python train.py --image_size=32 --translate=0.06 --arch="vit" --bias="none" --qk_norm=false --inner_norm=false --patch_size=[4, 4] --loss="cross_entropy"
Rows from block 2 of a small image classifier, named by matrix and row number. Rows with one number belong to one neuron. Each number is 128 + 32 x the weight over its row's rms, rounded and kept within 0 to 255. All counts start at 0. Numbers have three digits each. After the name is the row's rms in percent of the matrix's.
After each neuron's rows are labels from the 100 images, of 14976, where the neuron reaches its highest value: "responds to" is what is common among them. Only what is clearly more common there than usual is listed. The data: coloured fractals of 300 iterated function systems on busy backdrops.
# fc1: MLP up (model.blocks.2.mlp.fc1.weight, 768x128), inputs 0-127
# fc2: MLP down (model.blocks.2.mlp.fc2.weight, 128x768, transposed), outputs 0-127

fc1.234 092:135173099131138105140020053133136127129142128185127120149125128128128137083122125132133111165145147068156112103114137128101138177147088102123122133124141119116178129129228128103118130140120109134105043149125123175179129110091146170113143188191123159112093122154052192066103202127149116168127145129133129130125154028111147144087171114117143127125074126119137131129161131104127129059140
fc2.234 100:116050091119127207104140137164123111127114069188100055126095117131136132185137141117116140110075118158071159132122161154143087097130096095149115091142110147127114155100115129078133122112122070173234137122165174106142137171115123110170130125064043124159118119153177090164170088149073129120148201099132144143134136160127133136099135181124155161124126110145167150107133079160134084152141
responds to: sparse

fc1.670 119:116170113151126131140097112125136105108134078098176142115127129120133145175132128064074161137129114110122119153148129177129149184119105174065167216131131151174175179153132127138147128039073096168128178178123159126074135151119241144146111166146136120118130144098124132113042110103089151178144091144100119143130123166075147177128101094132151194123141113069163130119130151122117095106116
fc2.670 117:107118126194158125125141096181080117201118046131199157123132084150087132125130111140094050127173154122137108141045169149121134159171140130084096135159193140109124206170153123116140135111149109125145089136122130111162130209140158080120124208127101137157151120123114120077113129119135057116096126144100152110123127112154126133122089114172135125102083124128134123141237103162131135114133
responds to: sparse

fc1.313 092:129125079136143125114126130174120126111185079152108137124112107119137172071163146106158101134145117103139130193103091127142121145194172099041128112141144107136152140137167117131120185124140097201127090177123128082095078124135143140098127138134123101110106099224202064131128131130077055086126134116127086135128221145120126087136061147188140129125133131127156151120161103196122104123091
fc2.313 103:133130120129121160147158086129130033151072136121122032139120135170084120156153127161078159111098122129133185090138188132159121171133123080158143123129089137122044081140115180117128122114108145112178141106143139129127186133137125118123032109113120133157205145109126122124096104152111128135098111108135086135150127129136123184079167140098062069166135125113057161184117127096118190152126
responds to: black

fc1.144 090:138129124128122130117127172132064125060136126105126166100100139102129137158099105141130130127151132104029168120129144157035091153117143116115200129127117132125173132074178124170086147116139126163125163127203109131135125153079105153125177150177116132127120135169105154129123083123236055127102146092191083131196126108104128126130170124141148128072069143134130118099144123120164166085083
fc2.144 112:152156165099129156095181088121142094185095091129114100124072094123125149110154103099129116128147149126079123131115157097222115077148113162117128133136137063163167090127102116125166125125062126169176128113148204124143102133113112114147123160139155113128197156128129132157123149127056145059127153114123146191119122125195121151142134087120139194097075204135132113067097125186105087074137
responds to: dense

fc1.295 110:138149053182108113196108167066129152083132125107122198085130103028148134178114136131115138105145073047104118119122140147086144126079141177121166129121127171172123163126144123133067163131125109170126129134148162127100129161124133158145132150130147139204156114154145141037127109127137169160139136126115083162108118139129114144137018131146141131137161120048128140119149108148117134124076
fc2.295 131:092086130129122146102097136137046134128123157128117144138126094127104042129022080108124145166165131128138125057120117093114120053133159216139103172107146021133135155129119126130073115139140139117129121128115128131126126111131124089108129091151169156178122104102109174170130186126136131090127153091147210127128109153102155179111145149130128186124190140130123141160130173118133158142065
responds to: black

fc1.524 097:178177094145149148134154096104134099019097145140130118077132138093130168155155134115081127064131124127125133105146115166087135157107124158098166125063122128131168081178127147129136097118062128128111208109140167138089134149148119127157072165152126131130148128217148114107121000132184168107145148129102105111127119122125110142114151123099124116069173129119149124124075121182169125127179
fc2.524 109:144141042028079151136119168128131120134133135162120123138096108137149138075188070090138116113143148130142129130137127152208120126124137132186126122153140113122255122073129123147127147128145124073146153178111081163126147130109100123097178151137130114119131139108114117100054106115146128094124130112140135092127127134133157104114118054100113171148100121158129129108138121118099176139253
responds to: white; pink

fc1.146 106:125136076132130145166139200109121130091200167138125130102050117093132151150124097140210146083168069125153129117187130124120110120110126154141141058153177116134111143125174133120099158151111102170131135114117220133130118094143125162183064124128153138132155124182136129132141047114083121101185166058120073201129112089132128114126096130138133144132127126069131165072169085124117130134150
fc2.146 106:107132136136119147171119126134135155134136131154124125162185035143145128121111123107073128132147154134124070131127070087118144136107176245146093162108197117115164121103105085125136123132230070101167091130129128101159129103090162075125140118125128128142086121125123129128173129190152054147098127153166199120103147143137136174143120121115209097136151104136163148181124128108156169136178
responds to: black

fc1.296 014:102122153135139129119140104112136123132140132165186103125131132093128133099129255138209125128138124142142120085121131124132158137139103191132112142112144155130119132125098160120091127143119127150127133127134144163145107074130140132082109130132130080131117115132130131123127135128128140150128144110110136150121112132115099213123129060119136126142133147144136126143140139150114126109074
fc2.296 009:121145125129124170162131103107150156170098154125153160127198130174086095143114178109061124116133131151109126121126129110092063060188130093165167093086135118110161068134096140148076096127149076134105050123107139116152183196115139137148112091117130091123122120122129143143137116121125137111087121129200138164143176142169139087139134104125080163165155190110042129116144163104178115181205
responds to: sparse

fc1.356 098:150122066137124125127135102099084118061148151096125152080127093119144104114138138239156124084139092125128093128158130110129136137076140153123181157115124120132173128116125113139126158129127118144093165132128113068087118152129091099141106255196150155105167127199096122104125104132154149146175114127126052162109084161134096114131120111156118131076137125071163130123042095197133149125133
fc2.356 108:100116129041094169180094187145134122159133145125121103157126078141118137136129084012132183163133137132143110145133113130094100095122140132166113133154156124096148141128099125124101166142132116108158125174135101201111130123135124096083123120085180110158101131142168153151134124040111116096152125121146200087109085123131128127122131138118100214113118100138132060144154195053061105153160
responds to: black

fc1.180 081:124154127116188149164113127167110122157196144059126135149129104105123193139106128101075122176113127125097117147147152128142130148143137111115190172157103184114129109113194097067095131088149091136126121223152150121141128162081165176117133143117144078127115158072199050130128142117111067161127040110078089145134107194128154166148141112175132143106155136124129125128142127162110170103084
fc2.180 094:133159174127108129139160094126124126128083174116115120093117247120110127127105116116133136102100141131116127131202156147118131153123124128217120203126127140117129147099111105231128064101122012109160141128109126149125118131135137123143133132112135142106149128103097125127126125081136137125132167128128214134144127142112121147104047118119098077130144128111135222186052147129126121129169
responds to: black

fc1.761 016:123138151130133118103122131152125135116126128128074130123118136132086152113115112143144137138124070143144137113145142098138118137139140148130131169137128129112124175116138132130124132111120123160124120134177182111110159128134117112127140116128079136133137128123150135130134110118120123086128141117114105131132103080127102111160104255142202127120159142134133129130118120103000132097124
fc2.761 010:094132119093135107149121136111146126137131141126137132115100153138149127128187110152125156088161184153125139169163164165114120092173140149082108135109077154133200149180149123115111117131132088155150185054048104150108110092097141120117163087113101099067129118128126116114079165118088164130167171141083122123124092107119146151080133139135126123119083077151000152116138161175175149121078
responds to: black

fc1.337 107:131075113123094204117057142181139133173197105153141137130126128115160161124114131149138215126129149145130126162021142138152080130141150119133123103115133173179128137123125125079049094122131128116052157137180124127152097120130170132154088129142130146127117112062179119105099130070133081128181166117136201161123168124132203119103128138099145130161088134142154127098166111133121085100083
fc2.337 124:132140136130126129135120130104105123098083138134159154185129110068129162127118144096118082146099158127129102235136185133154126160143128126125108108126167096057125159029135092114093088104134024152131126094093109138127151183133107151113127153070216161148142128134122087133097147129124142128160197117118187111130186071151114127138121123072121162156127116131178207147119112105125103126143
responds to: sparse

fc1.628 098:131135124097176165102126143132131082165179080121126116115121128110111160175124127179135134123199125185186121135102191124161136142106137124120117129095128203121135159111126134108137109113133130076089118109208090149158131127028141137186186111113126131131132117109151129062055047038115101130115123123136098133141112112138220128116131138137140143129051165090129129118179140120142106126161
fc2.628 102:147102129036132103113129073128110137087126161119135127066146155111138216217121134125137205111112145103142119103126126172177176153116123146159149117124102153047124145126113117065117087123174109119102149110143142115119143126138103096146129051119147144200137209088131119141146054162162135128097213171129124088139106158127108145123130131118169124130128070101147106126108164176151148140142
responds to: sparse; grey; orange

fc1.621 084:190112134166189108163121104139150148106143120135131109127079154120129171124125121140156130078081201114167161091128122174159127128111127146130130099145122095093122132162170137119167064127133073043128128126104122162148135214175118092105126124114120104161151158170227074132163078139144161133122209133134117069137097090109104140110123113054113124106210129123126181130133122169120163102134
fc2.621 104:106128149081115134158147126100143037140076215143115162142010122162120111131116122121132127121154082126136195126134137170136133120102134121120141106134141139128122094083133150139066120161042134104114134141129140129120111128088054100192171156127118199118078074103072177122074211107106135110185136108124131125132105134131126115109126143133099211145106155133153127111112123098120161132137
responds to: black

fc1.494 010:127122146127142194100126138135126131116091113039109112141162135109123106135116109120194126123130183137117115195131126162046130109151134128091130125157105196144118131147160154110126137161135132123120119097042110127075157122116163111136186157117124134071127123123095129135151143117175148089130111180114140110116136107133153090040131247139139132131128033091118130132167159115222138148155
fc2.494 008:137086080179078080166154120138099067140103085115105111136144120076160162137108132112114133180139143050129139072117143124129189129119153146071075125179133068135115127161114106109128126116109162161146158111154089128147110046093119085113130089131148159192132125201134109090090128179130157209128136128191145145140201127096140191098101168132125109144107118118132121106181150124069131103117
responds to: purple

fc1.130 110:156120115133093172118139171130126127136153086167123140058127123092148127134149130096088127053128125131102141088144105182104105129201103128129117121188153116128145145114120119163095105133135096138124193194134146100118082088138117151141116150183130180116123138057192149137115119076133126145148145051134150143131123132063149113114031126127103203127127129064149155128216118163122087078085
fc2.130 092:149178126127128104142130134073079110122083128244128128128062136103125186124157137085172137095147075131144120139123078113092124127111162193181126114110108141062125117130130145123163082204154126133121110080105108142148139174121060143112205158151104104131128163126180126049117148120152105108151159156091105163120119132145105147130128141159100094098115157073132139122146118137136157126234
responds to: sparse

fc1.34 106:130112116128130156094101142173150129108128134150129130130127129147122178067142122197148121146147110111146151145171225129145063167137061123119154150157112166130119135123131126113044109117102109174114117112185130124128146115097143115163084174117059088128151132117102076080136135127079135061208130128191163141164139137132130122101099119129160130151067122134130129024133110210130172086125
fc2.34 123:153144128130113085124204144104107132128122104155143159145133125126127125122141189130152077164165110127140125139121195090166126126131139124115102115122107137060179143166136129175119171126153031125162123114108166158135181161124125099104083127051124106147197124101044138098137103158101123137137144113113102130134113119129083119142127135128072140104131118115130255076073072160131198166119
responds to: black

fc1.99 010:117102152131139113152117118115178125113113123142255132143097079132137109102125177121131122115161149181141126097126054092074189130127139203125103200125133106133135132140105080133083112186094127167120142146135130162119099087158090131153140140128126088186165123126129143137121113116119124174142167144141173103128105148111197210100151160152071129131176131111133119107157135135024113130125
fc2.99 011:108137177111105158095152096143134208174153144117118125138149147152077091125124137102098085107109146110126120126133124136124089127149124115177167108074120132106141090114120146121093133123130097078100035142085142139183162198117146147167112015130182148135131152118109143112149115128123108024087098166155124148110209135129127143182111102149065141136125189131094168176128145153127128182121
responds to: sparse; black

fc1.420 011:110124085141197133105133121141163122142131140114000113115186121125101161102133117155115140115119084150105129114137118115208141147130153165131101119205158081142129141122113154130122119173121120150151096123210123146177068069140131150084144129142136088123134113126121128126102138136140109146132147102091103073126106114126111071144129180071228134080187166142156132120126167078095178121106
fc2.420 009:146132077122146182139150127112120136232149164149115108116123159135087087112144123096154098136100182184150115154080068124057086105090092148110118133120108129143220120085134142134151122119108128112092091136133188046122163108144077120223056088143164146146168144104139157107174095103142146110114094168158143110122130110114119186085143077127113127138148118123149175154135140121158092147153
responds to: sparse

fc1.97 010:104142158120100189091098094168118136128140117116000143129111121139152097107169162139175090119131150161125116131174226152103145148147129196142112154131136143095101134153094102140174136135122130151096141067123225137099162055144087148102127164120158153141120103137116121170125135118126135189142132140146109083112096138123104139113093101158151123129146180171132120133154125129051146141105
fc2.97 010:083163137129179137113150159121132110159090126190138092095176174105033120146128139115113122107167159131162120143172118017045125116097155063206128069134124113140214158104150127130078117094106123155138146137121146145159149161118112138157119111088119075081169170094105119072121101156119120107107127176154092131120112122128146130132107133148062144189141146125094152161132162117125090112125
responds to: black

fc1.381 010:105157144128101162123135120123122136091138120098047097159120123156131145121179138150104119113126126138104130134148129107149144114149120183092116140149196088119079145138084184135161132130113130166061109117136089144120116112139100138180147133167167127212121129135131118135142146131102124147126124089153086138129126140123141102101121071132120134104145134162119127114164155105000225155059
fc2.381 008:137117064134132127094150119116148144157138163145087129116107144119086149164114158133097150175148128138173125211121147119111130077167124078054098096119060147098206147091131102109092078148164129111138088130112097121128148134168122171189077103111140136127147160113139146098160121153110119094099091242113137110116127113067139135072095090145055105117073116150128150179126148182142076125123
responds to: black

fc1.668 097:129111156136127116136126154109174131078080113099102175098124146118074127148114129136160156064140130090132163123132119151141102120171071122136169125141160103128122208110149127151130128132125114114118155108109112174150164145068120112090138122128134141132133162104152169132150150128176153117145130100225127126182081049000151131110129118063114204115037143165125174124115170119089155125116
fc2.668 109:125145121121124182152128121113133103139091133170114130124123125123135107096134179131128064126102073114109126126148126137103121083154145127132123127139126104125158077126119138150132214162130109123161117241137131127132134149090088149052107128189178141132194113139192158120075194175022097145105129125123105132105158120168127116128119184129121139146087128134129173159032132059097127131080
responds to: black

fc1.297 117:120053129116148187140091193137145132132157162100123100139101112131135127127132130160155127131177127133124168109117244156157032140102091129139122099135118147172134129123163121088124123126121115194134120124175146144167131131087139161170066144130073079127140135145115128106130113112102074095175122128124218151202172090119117093120132124141191132133076127126127126070149098167123151049109
fc2.297 132:175123133117123041163167136096096146114081143195079149137153178119102172119134189129125110141139127131131127138128170125128136124101148116144110111187131156072147128136117122157093159131148033159137117107126138131152211098104127128089154118069130126166159120130072159126127126128114131125138142173157141110156132089130070109137093104088082087118090130123156229117062053112208156156110
responds to: purple

fc1.127 099:116170166166128160124118093125091129163163069142118110152126154087132140133131156150143129136156127107157123192076233132114151179140132125108128142136145155116129116132128128147138126062114076138101094129125111133159129105124216179126204150109122189209102121124096089124123118048108075129115211131114120115137154114122203134077101088184080125117138124145141166123105106128141097077177
fc2.127 111:157105128196153137072136085126128118106104135118151119125088130116178099138138186142128046131057191138148119115132135171151139160122126140107102076105122123148120129134142099129130108126065000118097131084136144147131100123183083118153118133184153129121129134121147131119107125119156126122172180158114189099107102130125078069098130110130119133115191133127192167081142161208130077154143
responds to: sparse

fc1.432 084:135120085153105189154131154120138127066128149120116139078063127097140160127148114131112128041167142143134174087158112185141117129087145132060152112108128109133134127126206117159076070191083105159080128104132198121118135111130087084179066173136089171144150091181154127128136088127181128066141156045120117108161098108118105125052135131109134135117120121131130155109176146133134163116112
fc2.432 079:164146136103127118133125119073103111117148131126127125155134087130156095129177094132131127113168120170113074186124113117128164132138158158136093181153131144110173118104107113175140101098126023123189133151082113134133094125100185126098164153131189130084072162125056125091118146130129109156108125128105143126118157135091170116116122045114163160136168128144252222133127128131133136129196
responds to: dense; black

fc1.317 121:085155111170133141128101131124134084110152115079096168130158127096121114225138141080076169124106087109135129215165138213127125141193126157126126141104164151159133154131186115138125114078063118132107177188120177113046099165153155120131122129131145131130118128127124135138101120121087143170120116118108086112131097132039142163131055119145114163144166127079148146091140130148089045128133
fc2.317 125:133120124110166144117107130123152076127165158088138135171166082109084130147186126120094158130127093133126119247183188112221112139153123131192025174129137108171127122123148117094100092103149066123098142117132215111109130094117154130111066115178113098119108166110114148152144110124082106119126118116138153120123113119126097120116141126113137144175135159079189197092137125167127134158141
responds to: white

fc1.40 095:194107078111102077103117125126206129129171100105127149160126099151132173052110135143141225119127123137155091120135143077150128143155163117149176131049113099118128127131078122128076132112125101166076139173141093146127112120146104177140214166126161196113089125171183128136127118131128132153117129094208083156129154135132208129159098131066125144134128129161148120136169121103094134126078
fc2.40 110:092129144125136123121178058119131101111033123187097135129135144091116063119129128120193074112138146082141153089052165140196154126122131120129112132152227102125146105158113137164186122097084076104136124144090097155124160180138113135136130133201108158129195117144160134143122151128095185100116151149088166124151111102117128147122092147125089091146130137118122211069121079126111134091122
responds to: black

fc1.645 108:187123096154104129132162127125100134167127185132105188127068089125122095123123129119072124048144150142126133112112118098128129122128164087127145127176106139185114149119165129129013142131142101146130195179126144135104118110134104128122107135134109206140120113094119159151080141120145178156205101020076149120127074146153131120060064137133123137189155096088129142128145116133116122124085
fc2.645 112:124124094128122119120061118106154127082135089140162162117102087137232103155111127183137149163142127095138104124117091172091155123127185184092142149128141090083098114199130086131146136193129084091109129084129143145105101114172129123063136088143204125099162078135124152073144137139126128129110186136100103128033077123143127178141122165102138082119165161103161182127127152144186148136130
responds to: black

fc1.405 011:131142074132094067097116116129156123128126129152042103120114126117120152105097190136223136151128171129141114117129128143069129130073135255150114157131132122091130139117096215120121124160111130198122115124126150189148168117109127130104128111144129123136120131088123122122109118101145108143139126132026140139115051148110117098102103180211142124151145155138131129111183150152093156139175
fc2.405 010:050121094128128136135127122162110131164091089080157091146132123083122133130147102101075117119148133094126131151120128092127142092150141147092181104154145157138130160138119126128118103128131098132121124097144143090160073087122147109187047085120153155245156166110132168090066102173107186137066107214166130145117169131119177126142137082156147149170109133093053173106128134172147096170124
responds to: sparse

fc1.526 012:139120150121128118133134135131126121136100087126119161128062126117093096125139068132157099162115121129144132143110204139101053126139132255143148180142104168085129145104128097110128148086133130120087111125108202120081146157131144136131126111109101128066122101133138148125141090114131116151164103116129134135127078106104122162134154079161189132130037129114129131146111115160012135125164
fc2.526 009:123150174128114104122112130130116114095111126083163105100118134122199108130136073147024140097158133084080150153178153135159135142211159120106113069149142178171085135167136119119098138141139140178132152093107098172139117069096140112025222094083097134106126117129103132115116165149096139198128177155129119174153114133136165137127104139098124132121137126109085142059173157134110143118089
responds to: dense

fc1.713 092:163079140122127104195179157129141155166129132118112130131103146059125117128062136125126132024112189209151132136066106128209135118142159126136132107125107160124096094123107111167089133149131090137134131130118035145129165089128090209145131130114182129129143098071123122156131129080172127127160118062097204125151155121138200131085129153136071144151127164161125135143143134129127128126103
fc2.713 104:105129131155137131122096105124145068091123122126162113124134123124178151145134159128143160204198100120158112103193109141098127111077131133143131064125146132095143105177171122102145134168082114098067146061072235148098137164173101075130118134132142121068128172128139119122142161158137133089166202166120125109050125121140087136142128147050151165113128132102171128076102162160092143143152
responds to: sparse; black

fc1.138 015:135133090124133217144142123101115136151183194147000103131148122158122114150137015139140148100123097081124135145113116072195068132101115052127118121140112122111132117109143178130114138082125128148120125131144142133123119137128137121117115108142162108110084132135138131113131136132145108126084181157131118130134215121134102202131116081134146126127120146141127123140103147137099087123104
fc2.138 010:105159131179156125156127149163135098087127104062117175160199140145116126140133085133103129171113083219126119129099121125155142159145125136140075083138159145132083143126124133139113108131176127111116192163118135122112180160199136153150121175190053128118122125086127124112174108086117116103127119050100147127106026094193115071118137113122120113090129129089142091106059089094139140118166
responds to: white

fc1.250 110:157138102174129116101144114071072125134119120058108135087152137120139121144130117122132148094170075125097126152151166127114132151141128142121172216128118151203147134126125162160131137069080115187083180155129131099088118127132131205125132183165099082147064128105125109138098127129111184207184120129090156143126051222119115099127054102139124163116129103139145129142129159107107087092134
fc2.250 108:169114131203129100085150138104129099139067094096120125147129189123074155124127133088123164096119198163134171096129202177083097192129126139115146123137114127172155122111134152133145117083047059118050150140117159153168148175104125145107151137147099051178099158106132137138086134109141136129123094124105125115160128129070131129120084091103138129124126131152152219126142132158149184057111
responds to: sparse; grey

fc1.664 106:124177129123115128123192121105128000138079125137126130112151128134094087129133145078104096076134126131106181087072125142171140141143132126123106095131167105213148128128100104187144184118119130128130129127150114132061128160139115141123131127166142089097135079128125134201064130126127126070127155128106214133131214100134136125128055122184107127129156119132144125098064117151128072129129
fc2.664 103:091128118132155132092126128187094167121160125139127116146089122077109123126125136126121139125121127092132255130120104122081136122125141135112091063120133106108133122107194135091120083132124234096114140129126164114126128124140131105131130105108056156137069144162171123127160140202134125155125129145128120114213091130144134133164116123099126106142139090141026059129199061166093129124118
responds to: sparse; yellow

fc1.513 108:134121061115098091108123113130167128128122132104116191148145117135134205125114124126088230101125118136130104186130126104148123158210133113126195155033126084128159123164107143124104148105130117162096146204148149125047072113154128162125129188130159164079130131161191111114121168129128089145126127112162094197128139134130217114157148129127169133119111128187133115131156137123121116105099
fc2.513 107:091148159134143139078164089126120124119092101179121102099148144126137039132132158121139112136146130060142127100044137148120220125117165109127097166118107147113108112141106115135130132117120096113120118136116126176122144160130121140129205068125130187193129112155141136213118092137073138094058155131114142126158117101088161120126094255126137108137140134105124169168147111077122124136133
responds to: black

fc1.466 116:195124180149143052118134077115127118075124122113133216133183139127067129091131131151138108100133125087201129147111142125138179129119157134130194118035132156134128129197125129199157183123088103107102129123132081138061126127104168130048139135135117122138112137123085162137117163131150193126105113138175072061150127095089129128124118141139138126129125135140128151128062127128088145115191
fc2.466 126:129128129073165051169063124126126127132131131111133139195159111133129145116119127127102139230160122135169063140147126129104161132097139137143127125151095127126110127118169090130131126135079107076124113122028118165135100126134130160123159092070144054164119141139124153122139217127132127157112079192116115106100124061125163143124158173120139100093145194123145186148190142084127139199139
responds to: dense; teal; purple